A small audio frame classifier, trained from scratch: arch convnext, 39062 training examples.
Rows from block 10 of a small audio frame classifier, named by matrix and row number. Rows with one number belong to one neuron. Each number is 128 + 32 x the weight over its row's rms, rounded and kept within 0 to 255. All counts start at 0. Numbers have three digits each.
Before each neuron's rows are labels from the 100 clips, of 14976, where the neuron reaches its largest size: "loudest" is the band of the loudest frequency at the time of the peak; "top examples" is what is common among them. Only what is clearly more common there than usual is listed. The data: strings of digits, spoken by a formant synthesiser in many voices. In brackets: how many of the 100.
# gate: MLP gate (model.blocks.10.mlp.gate.weight, 768x384), inputs 336-383
# fc1: MLP up (model.blocks.10.mlp.fc1.weight, 768x384), inputs 336-383
# fc2: MLP down (model.blocks.10.mlp.fc2.weight, 384x768, transposed), outputs 336-383

loudest: 250 to 500 Hz (68)
top examples: "two" (100); last digit: two (95); first digit: two (49)
gate.367:094150107142104144163184123173131158100134103174129134127202115102115085064187178203128185086148118170131126112147098117143236157094116118144145
fc1.367:163104120166159127149150167172111137162106117130087073127142149089119113148159174164137131163162165131120152116096107046140117133142121190130076
fc2.367:116125125136155142098066157098123100108130098121096125146136133076143054079121117165127110143100157091172182089132135145082142215127139121140148

loudest: 250 to 500 Hz (77)
top examples: "eight" (100); last digit: eight (48); first digit: eight (35); white noise (29)
gate.419:149135092126157131104120093170161116181111117153156130134137061146130116112152130153124114129092136101150121083125110118155134075152122135129178
fc1.419:148101158122121142081139109094189090176092096167131165124133147100163132099127161141150106163111067108124105116127111133152107123152154190083146
fc2.419:191150100106109126173076126154090133091128118171126162123143170150100095061155111141096043142100140109169108169073104132146128156146141166100142

loudest: 4000 to 8000 Hz (77)
top examples: "six" (82); first digit: six (44)
gate.471:130131108135140145191174133130085143141134100160147110125078139063131175141120100028126086161109114063130131095123121088108169130153100117099138
fc1.471:095128108122142128126171185139109111125146129070123087119145113182141160149149135032120119191142130109132132100109123181104067123111144091108172
fc2.471:099087164124118053095100091233110122115121169112103120158084113115105255219123127098135107094128123093088083139200137118127113166089138115099109

loudest: 4000 to 8000 Hz (46)
top examples: white noise (49); pink noise (40); number of digits: 1 (40)
gate.717:095130126124100150102147080130097134119156112094162086109127087118134095126126063115127157035100154065140128124200127144093171122106147156107091
fc1.717:128131110122157123097160164100121142074130133170110095127086114057156200156160137130141151164134142117109130188187128146172073148164168102086169
fc2.717:036151074134112132211138174132158147132112116161124126135087095112081025160122126124152090136136134103158177140099147124124149138129128178111177

loudest: 2000 to 4000 Hz (58)
top examples: "six" (75); last digit: six (72); first digit: six (29); last digit: seven (27)
gate.363:101158087139127078147078083136073118136150149135189150117133101162123140075118130064108137135102129084118081136121136149183150098108155134130175
fc1.363:125150073137107134150144147199119125130129116152152057108113129152146186139084152099126111131167160097143067135125127219180157172143117152178110
fc2.363:146133085142109098160115155114072138115131174147113161156125074132111154091116148129145058117137191041155125184138190141199194109150152146124134

loudest: 4000 to 8000 Hz (73)
top examples: "two" (98); last digit: two (82); first digit: two (48)
gate.762:120094107144084149094056126105130112138123144121129117152120184100124112122094119178149106124107118170131120079136109098137146109175161164110130
fc1.762:137088111144123117097129050123176103091143162142177179126091142115117105167151149141125115123137136052122119153125087107150152154106128143073146
fc2.762:102203176100133181095104026142157149119125106125164124154082103133110053103132113112129119139157065167163122137096114115133088116089126132124138

loudest: 500 to 1000 Hz (35)
top examples: "eight" (100); reverberation (88); last digit: eight (52); first digit: eight (28)
gate.700:094142156184191095120091203116115095163146121163166180111107139108176127098155152085097132161140162153163080095145086080099065147149165178160161
fc1.700:112197127182110106142113106134088098115150146119147147108092167178160112133118075135101132148111143172133123135215133061206133092105112147126109
fc2.700:153137081133132128148125158133173109105126088067143127133188185121166133071153132115134118152152065137149094166117085127135170127181115067082133

loudest: 4000 to 8000 Hz (57)
top examples: "five" (82); reverberation (61); first digit: five (49); number of digits: 5 (40)
gate.224:093115112119128120105194198125108140124128139077125096133103132121138020129131170093125141000130138055147107132180154165110073133089122116025100
fc1.224:128135113124132118150154225132211089125038165076132128126083129075111138151134166078132127123125126161123115145141123137138178118095118140104138
fc2.224:108078061112106134139134148130154096138174117192149104139008110124110224068141140138104182115143126241079100103137115144108109104151114179125117

loudest: 4000 to 8000 Hz (71)
top examples: "three" (100); first digit: three (56); number of digits: 5 (40)
gate.671:072158127178139139057128074160142117227104147190139181118115157138146161077132079092118094071140163113150133160093149212083118147192155173140116
fc1.671:126109046113110149094143095081079097105140124147164116128149091149114190189128069129114137140079088171156117077063157081147077106092127115082102
fc2.671:145118134093116151144127181075070101085127195198131148140090161122079142177121145176119114116126148128149140166074127123168163128162118154079166

loudest: 4000 to 8000 Hz (63)
top examples: reverberation (100); "seven" (63); "six" (54); first digit: seven (30)
gate.629:142097061105125169192139120152078151122184139132146137127139137124126128099151142133140116097135182071110162178158098071104158138137125172149094
fc1.629:189161157066155146149186129122102151144125110121115138118132162103138080108074092164154149155153162110158144128044048170107137141165122146110134
fc2.629:104159094142200132162130122084171115162145098131160126134157223128076084071132129093118048135121128150197162118088074140117186144181104138170100

loudest: 4000 to 8000 Hz (59)
top examples: "three" (71); first digit: three (35); last digit: three (26)
gate.139:131130181167156095165240181146069137134054142109146118127092085131154088159118059108111158073184147132120099157107119119136078139143117164151125
fc1.139:114107174098105152143166098138217133171102125146117125133097139039122096094123107061128114104116137109180130098133110130101149093072112130124102
fc2.139:056077158107123094194127036059168170136123148097124129113188111139153159163115117097194087162158103119134185121175108108125126132094131147143138

loudest: 4000 to 8000 Hz (48)
top examples: last digit: three (31)
gate.198:090093081069183129148220113144139133133124117160152088137130116100138181149171175092137136081120133087139172118128021105087112175117131112109107
fc1.198:108134186155089126156045160181118134075182133167138098119136104183147094140118158172116078146141109100113140134184178059163144137134100094164157
fc2.198:101109160107091095147126132145169153128142190072127120173163188118146131113135139128131070134199144042146067142134135135146155135176117096084169

loudest: 4000 to 8000 Hz (45)
top examples: white noise (46); number of digits: 1 (45); pink noise (35)
gate.712:117149119151106143117138073171084120090113110165121119133146114111113150124149074086147141182109155058143142148090143181207161173077112162140090
fc1.712:131143157159084117081085167107101121117103151096120164109166113162123108063135062095110120096104105130134115101117170109131132080101147187173201
fc2.712:134103138116161106147131079163121145104119127066122128127157171126150156068122143123089180129149178089113084144148134118108146136049129147136146

loudest: 4000 to 8000 Hz (42)
top examples: last digit: six (27); clipping (26)
gate.296:132157153159142110099184140169131108159126131146146170122144089116118144055120099133138087088134157106154139103160080163078233149104122113116103
fc1.296:168149114158156166108144119136097131159121129116126129132133146175132102046211128126094131133132134117168112148166193161144132188164151171070139
fc2.296:043119134137130147144110226149164136156125106113152122132125213128106141089138135118136069134158129081138146196127110160103154090099134143124077

loudest: 4000 to 8000 Hz (56)
top examples: reverberation (81); white noise (37); last digit: two (30)
gate.710:173177149131178133117216163132117099153107120160128135132084204108153099109115177182172155152145132160126141121106112160124209096188111106153106
fc1.710:147143065142139147168118114154046169094161107129113227098152138134139121114126119186118147177096149092090159147179097120164132132107189180148114
fc2.710:162147118097151121100114182118135088148112115114163109151120158117137096084153125115169097102102130102194164166078105110111120138118109152122101

loudest: 4000 to 8000 Hz (49)
top examples: "three" (82); reverberation (62); first digit: three (44); number of digits: 5 (40)
gate.607:128149113134201135153108084138149100169115125147139066137134144070143100141149062145120176117171112132124086175132121109143083111163166207093147
fc1.607:118165081117078113074110155120232169134146115117112140116147107108140141145155211121133125116107115114166134066064177149136157137072091087129174
fc2.607:118104133134094087143109100158175128119151150154113136127126167150171135157135152094140095143139144115200053153130156140136179140094114073145203

loudest: 2000 to 4000 Hz (48)
top examples: "six" (92); last digit: six (88); first digit: six (30)
gate.270:110116125185197088200164167188148118145143109170116079136079136153091177123092097094068132160124130093132092120156086116150121084111117129137098
fc1.270:143137100124139089141159190117138175131121100109075160108150159096144071125123211189142154066096132136109162082144112093106139103161123104129163
fc2.270:119148129075116174145096138123140129117105076031146127133055172097141130170128129122090154200125084112113152096109068104113127133132136143158126

loudest: 4000 to 8000 Hz (67)
top examples: "five" (90); first digit: five (47)
gate.500:073132116147142140157122141149146104159134116134101132121099094161154155203126073136131147041150154140152136101162129162095137077127114090093088
fc1.500:155156097122080153113124149100149143081163117116142118126146106082121110155114185153137158160079162150107136125125125135172085143151136139124093
fc2.500:203159084089153097110145180132138152087087075112165125121150102094139147144105139172123137130077144111122085161144122132132108119130117146103070

loudest: 2000 to 4000 Hz (63)
top examples: "six" (82); number of digits: 5 (47); first digit: six (33)
gate.441:079069168136123132121131145125151081173174122097084175122113117085212117108073128133097153075153096061163091079163161149096149090125162165132115
fc1.441:089115120132132130107076097122124087086123170072132129114117203117174155148125126056128080123177179157142119093121145160112102129178098103058125
fc2.441:079070119111119155136121132104145151124149071186124119135121155093153089073143175106124093116133099127132144110113142146050134122093140118119141

loudest: 2000 to 4000 Hz (35)
top examples: "six" (66); last digit: six (42); first digit: six (29)
gate.597:150107103140117175136109161133151118110118103133142111114132152103152101083064162081131109162146122079122137149097172158101087087112149186161126
fc1.597:119121077162072090127124159142097095131152093118100148143069132210142103102152098156109201057122209182137133134105140114079114105149126158135118
fc2.597:188190124106093181066087176110147127111076152143161139155153104087093152025117138129156079090091155155161114147144117138128184138091125089116196

loudest: 250 to 500 Hz (67)
top examples: "eight" (100); last digit: eight (67); first digit: eight (44)
gate.749:137145190127091104081076101137137093139133130111153157142145156099160148112132067205105037105128095124136094117122138130202122114118100159069126
fc1.749:100134156120115137115088169160167096148116125130176107138103131101134206155106160172138143105139122099127126152181145062129081083136042198109105
fc2.749:124129126157126136159113207121128136035101107078147126114167146156157100128122151116162181142136138131186104145142126140136142137125100135092120

loudest: 4000 to 8000 Hz (46)
top examples: reverberation (79); last digit: eight (30)
gate.189:118153096118124067078128110131105141136134164133141203143025117067163180113094165114135119083112160202134147172137165101127162114182128127108119
fc1.189:136115155132196141093131201086097101117098103044106072133110146104102168100161115101106085069098120123111170134097124167082108160142112048136171
fc2.189:099088149120109164049134082178139169186193023161108107124055102154143096080111134117052148159149146122118104176128101134089094128060116170136089

loudest: 250 to 500 Hz (58)
top examples: "three" (99); last digit: three (89); first digit: three (32)
gate.344:142124113105093122146180109133179146179114123164136190157132139084138146089085126158138132128120166116152093104083129148164162152143126153088148
fc1.344:149100144153151068177103172144094079128134128097127125122109097168128093132146140141131165187147131107208111116174101117164099100102111107117158
fc2.344:065115151129136105074145105106153103136183164116129103164127206119210147121093121124144143107166196131113111169174108138095162101076141144192198

loudest: 2000 to 4000 Hz (73)
top examples: "six" (100); last digit: six (92); first digit: six (29)
gate.216:157135109092119113143145082153115122217145147145130108141094093181132135114148133149103122182148147099132108132074136121196082173139113113055104
fc1.216:097129187096125112146083125137083172139095130111092119115164095133147138099123134171140179174118110100166092080125155066181171117199163153145184
fc2.216:117139135097162126140131192124153108092142088067133114115101180096203113100146128110164119185155119108125100086120151138074154141111131107168132

loudest: 2000 to 4000 Hz (77)
top examples: "six" (97); first digit: six (45); number of digits: 5 (44)
gate.458:161139105123088168083101096162144139100138112069161096134154128116151188111203177108079116147183116132099100141195104110145119156101153094180135
fc1.458:097088095094124157136121085133181173091144141129122077119091149116133125158146177129171120076141111122135154115190164161093106124076124110179135
fc2.458:132137215116129179183149086178119153152158057145126159152154097147129130040139119148114085126216136141106181164159076151083146126044145140200140

loudest: 4000 to 8000 Hz (43)
top examples: number of digits: 1 (53); white noise (49); pink noise (41)
gate.316:111114122176160126109090106181106111135141128121115154130142079131107142140041045104079127099110119131132136103126149094107169126083144163123206
fc1.316:121125174163181162142155120141108109150097141128114171125093103107113226185106104114116126114132151031124108167180138160150148144105107130142112
fc2.316:134092081117110098108105131108073213111136121168113152103093037146147135102133161126099187174147167102108097127099148105119141160114133106140078

loudest: 250 to 500 Hz (63)
top examples: "two" (100); reverberation (76); last digit: two (45); first digit: two (35)
gate.342:138154143158127079133161192087136086193102112160121186131132158113089112051099189171114156174124136173130153102188150138089152113222104142157036
fc1.342:090129131101082130101076078133147144092127150128146069137096136194131095111079141068167087075160136117138142157088123139136086168165135108101106
fc2.342:116102080157140114158200113085120173127136121062107133043117115161084187127112135123124089099031134141109107081183162107177140141128132099140095

loudest: 2000 to 4000 Hz (33)
top examples: reverberation (62); "seven" (52); whispered (40)
gate.79:076146167142129123112122157129148133132142094103108043116088128097147130123099081096084158166184160076122118154239091139073072115110126178097137
fc1.79:116132154131133132127121181121125105140105153112116201130097163142109150108104133138091117098096151248131159104170151151131115149216118142185145
fc2.79:111172182130096085140122065055111134151114103188129120145153099129141063019169131100140066161154127124128191146147106089115139132170136076178157

loudest: 4000 to 8000 Hz (37)
top examples: reverberation (68); white noise (37)
gate.720:120129103135150161127146020156140172083139124072150084130123117108121121130076116177108097088157143139115123168161111117113105112112122082044098
fc1.720:130127099106093106165127175119122101108108126143106151115146159107140123115175165088177173163098159153163142104086162146152138155102114208222092
fc2.720:167152099090106052133141181162114133085151094100132127107141126102171136075144144144158152129130120111240090149143131151115119114170133185111149

loudest: 4000 to 8000 Hz (70)
top examples: "five" (91); reverberation (67); first digit: five (56)
gate.172:101134095137157154128096173121100108188173162083100154115109108023136153133127154162111134057134101092124126177170168122095130127095126111132124
fc1.172:149134202102111181134142108077142161084101098137132154151148084158117119161173189119152146150109125090096126090141112070152165127167132122164151
fc2.172:172112143121122089084129153183065126105136119051149107141146166138193216157130121108115144126092143122129134131155107120148136149060124129157143

loudest: 250 to 500 Hz (59)
top examples: "six" (83); number of digits: 5 (41); first digit: six (33)
gate.732:107120127143092146119205146138084170121137121073169106120141142078146118084157154105091146129134159129144145159112157086137141082124176152116129
fc1.732:216120120138092085095179190122211130162128104163102093134143130068141130138145151118136144120173158110156089157069108141146090140139107118077112
fc2.732:164087102086128120155140115154180102122104128077113115112139195123098155042111102161154090118077112146190037165158117126114114140159130094137105

loudest: 2000 to 4000 Hz (26)
top examples: "three" (100); last digit: three (95); first digit: three (40); whispered (26)
gate.109:082110109082113155152143100161081175091198136157083168097086112080167159170054124115124141219153160113073171139156137109138121137121224142151146
fc1.109:111113060154126152121097105151117153099159154160165169103097135137145147146110053090123154160127143090120149138151179138096116119107156190088166
fc2.109:136123105145123103165141137146142135182142103162111180115097191126091059178113139105159065172178083149084090078108099132156073156088104116142149

loudest: 250 to 500 Hz (58)
top examples: "eight" (100); reverberation (84); last digit: eight (47); number of digits: 5 (42)
gate.277:082148173174153093122083110086103084110134147119132148129102112126154153091157135099118107145116158171129097080218138118112112140110192156177125
fc1.277:127114181150182124115116100106128109127135147104123126126138116116180141114188131119127128192111105119136097140181136087177090139125154173130126
fc2.277:140167118168112136123123235109147170086110131125137136155112157126174156143139134122175191170117102094117096145099145116136152099148116056147144

loudest: 4000 to 8000 Hz (66)
top examples: "five" (57); "two" (56); last digit: two (35)
gate.390:106139129137177147164106166124149082203146119160150120125066131131129148168160084090149133140110118114151074067117115183149184115092128124074152
fc1.390:123107123135121125139081129126057117104145119076144090101137058146125090193144130089093134077135129105111105122147148136050145092078103142132138
fc2.390:169086110127085205141119167131131130159102150125122170119189142124116208071145100096084102078077163148161186068149151130161112157133122039065101

loudest: 4000 to 8000 Hz (68)
top examples: "five" (100); first digit: five (79)
gate.569:098135070105153135077112159125073114094121146139174093142095121152143162199079134110141067108145131174089053123158179130086123086130151165127130
fc1.569:118156152114138114129160147143096034188111169131127105136123156118137103138121068140136128058149114125123120108145164150160136127088148089067204
fc2.569:136158088092095086160109113176074103148091123119129140154135121109062156108161125140116128107117188087111137139115178162089144124111145083045092

loudest: 250 to 500 Hz (49)
top examples: reverberation (87); "one" (60); "six" (57)
gate.448:099150132077108114132143097141155171104190118175159103129132071114127115142148115131107096105104147092098144161110089126137153129086084098129154
fc1.448:129079146128100113129142101101082165120081150122190097132073167161128150120065156181148067099100116155107098061086144202118161138136061120110102
fc2.448:085134090088126165139134060165133149132122139115172119188101101111104132157113112135137078112138089062133087176174114098145135131122108190209141

loudest: 4000 to 8000 Hz (83)
top examples: "six" (79); last digit: six (58); first digit: six (27)
gate.362:122147104131165126125174107129118180105136138177146155127042122127118126057112125082092100097136144202121140147170135215138126141079107116136182
fc1.362:154118078121148131135163075100107135150058143119148137126164124110155217117082141110116149100162096154145099058120128087143205124152112147078144
fc2.362:113104126094114106147125137089097170104159115110118137182104142108171141164113135157165076105099085162138168123123070092176159160154103114099124

loudest: 500 to 1000 Hz (62)
top examples: reverberation (98); last digit: one (28); last digit: nine (28); first digit: zero (27)
gate.76:125121126113119158124079081123140146108117124078146135121149165146125204160137139115127087191132117141161083146055140134145082065120137164094083
fc1.76:149060146114067148123098144110043102150136142167097155126146104142118160110178149194102109128045082131126121085037174073165135118068128081132173
fc2.76:091136197109097167122095123096140094131137147077108107120077179083229141173168164067103181112122145107122097175152113172173183099144139102134136

loudest: 250 to 500 Hz (67)
top examples: "two" (100); last digit: two (89); first digit: two (38)
gate.95:132099192140122112156156163124137087139067144107096148151069125133099155102112131155110133109164129188105116185167157066085169140156047186153108
fc1.95:140173074177123135124166187156156140141136105144099075102144143048157089144144179125147117128140192129135171110174127128064155121154103133153099
fc2.95:151133180049120118106081178109127144090164144128145157165107111102073018080149132115163119179142116170108183114163106138073137133094166131170168

loudest: 4000 to 8000 Hz (49)
top examples: reverberation (74)
gate.27:141154097169145167159199079134119132119142111161117149126099161141124153131043100114080056131151153094115139188200036167121158130117101120123073
fc1.27:097082115138125103129119254156136100069109145092150157139128145161121169152140201082116127191103152198100146086104158122106076120162115096211088
fc2.27:107126145154195092040098141181206093084121111117132129129151112126100208148090125141151148121172116098159094075202117137147165112169137112141121

loudest: 4000 to 8000 Hz (69)
top examples: "two" (91); number of digits: 5 (47)
gate.47:072151062163156133129160066169131118083097138115163062138128097064127180121107144136111130095146082091148121167166137137069083127125106128061073
fc1.47:103137117114096112094090151117099116086096158125125126122108134171157157088130153044138149153145147206125144129111157102142108166088100157110122
fc2.47:137108158101132080145130145180104155100176132077141117150160136114127024081158131136109157128134144098171138158136180129106159088172124193040111

loudest: 4000 to 8000 Hz (66)
top examples: reverberation (87); "seven" (55); white noise (29); last digit: seven (28)
gate.428:171159102171155191146204107160102143132125103130106109120153127146118116114138154162107152112160142143128118153127057125121137161177153124105119
fc1.428:116104080093150131182142076101120110107167094145087196136148120109109099102103138163126100114131165058157140154147114148166194100102099136116143
fc2.428:185126071142141124070125116079156115150101110194183141125119141100094175126140100115089055132118108128145134125119107087131105114112129195124063

loudest: 250 to 500 Hz (70)
top examples: "eight" (100); first digit: eight (54); last digit: eight (41)
gate.485:079134142133122127093110154113207062095136105127154173144081144080124112159147117136105100094108189130120162146168138120103092087163155148166141
fc1.485:121141138100145116146110132094150141128129162123167150146153098165119125158165166182146091127098129093146043149106092140221120118107168095115122
fc2.485:101083118193129157167157155065144124123086146121161143165135201116092069174144111139232097106122131127146048029097147131170239127194081126056176

loudest: 4000 to 8000 Hz (83)
top examples: reverberation (89); "six" (53); first digit: six (35)
gate.87:141130070120118124145148089174101073069158142160144156170105078138097154153089143199097109143159184133122141117133108155129156098187172118087096
fc1.87:140172152130191156160142077089085118114082137089127105123098111129110145130094081127138135128117145134109122153075108119185130132136156170095140
fc2.87:111116064129154192158129115126155134141129143210110085093145060144125156074121122102195081159140203146120081119139052088106131143104185171154074

loudest: 2000 to 4000 Hz (65)
top examples: "six" (100); last digit: six (96); first digit: six (36)
gate.243:132123089146113140131183130120101133098123125075149161123062145153138215147099139085162114136120134055155127146161093106139234080079113122092163
fc1.243:120123155133109118116155129112156103130140133160113109117079128142125059123132174093122131154126174164137116132146146135136118130100125109074104
fc2.243:076127146138123089167104171180103127120139136079130130130108112100131154036126126123144174142147167128107070163143134127143143112121148255095156

loudest: 2000 to 4000 Hz (52)
top examples: "six" (99); reverberation (92); last digit: six (92); first digit: six (32)
gate.638:149121077142102141138125103116137115181152131134169142136093103158121120146125087088127083121112160182119135176092150150193168076074159084122085
fc1.638:155125144141090139101137098136095144158143161122171118132113112171135085170130150127118105185088133117110157137108131126118122133103154146168158
fc2.638:167162171115122146140143149115149096103115139095136126140095049125109073154144125121137069115129128132065072084075160071148151146098102089137159

loudest: 250 to 500 Hz (60)
top examples: "zero" (75); last digit: zero (45); last digit: eight (26)
gate.248:127127172135094107099102073145207092158066164157114171098118158173124169090136149155151083149119108148176085122138119144140122133197118160029192
fc1.248:100112111141103091154146156168121126127126165108121166168096139167127138139147125053158134180119155140127133139088112088152183107124133144136131
fc2.248:116176148141135127170175211062148078135150152116113146163106126120162057149106121145098175089065161132067096114164090130120120129126130087152145

loudest: 4000 to 8000 Hz (58)
top examples: "two" (100); reverberation (94); last digit: two (77); first digit: two (35)
gate.329:111096128167140139110116140112106132097104142132151108102112163104164212133124061096105141109116131105113083103120171077115087118135154167102146
fc1.329:093117169114140128126135131145168071128096191179145154129098129107100195166129117124139144161079132156153141100137108106100105098138112155109085
fc2.329:147182170114131158148084170173095174116083139133158112167108072109150094098132141106095195125088129079131181126108174162073146101123152195082188

loudest: 4000 to 8000 Hz (70)
top examples: "five" (75); reverberation (74); first digit: five (60)
gate.410:126138103154109129104110129122130096165096100141088065142099114135138142163145089123145208152108179113154139103105118103081086105145068179066077
fc1.410:080101083107074154125131087129083147107174109159133130143178122122117110151091163181133129098120092099116152091175074132059120156117103184208153
fc2.410:156144220132130122093142126052130161121161142119113130104126157110127143159123080151141088139108129116130083117107165125177166182177127077160143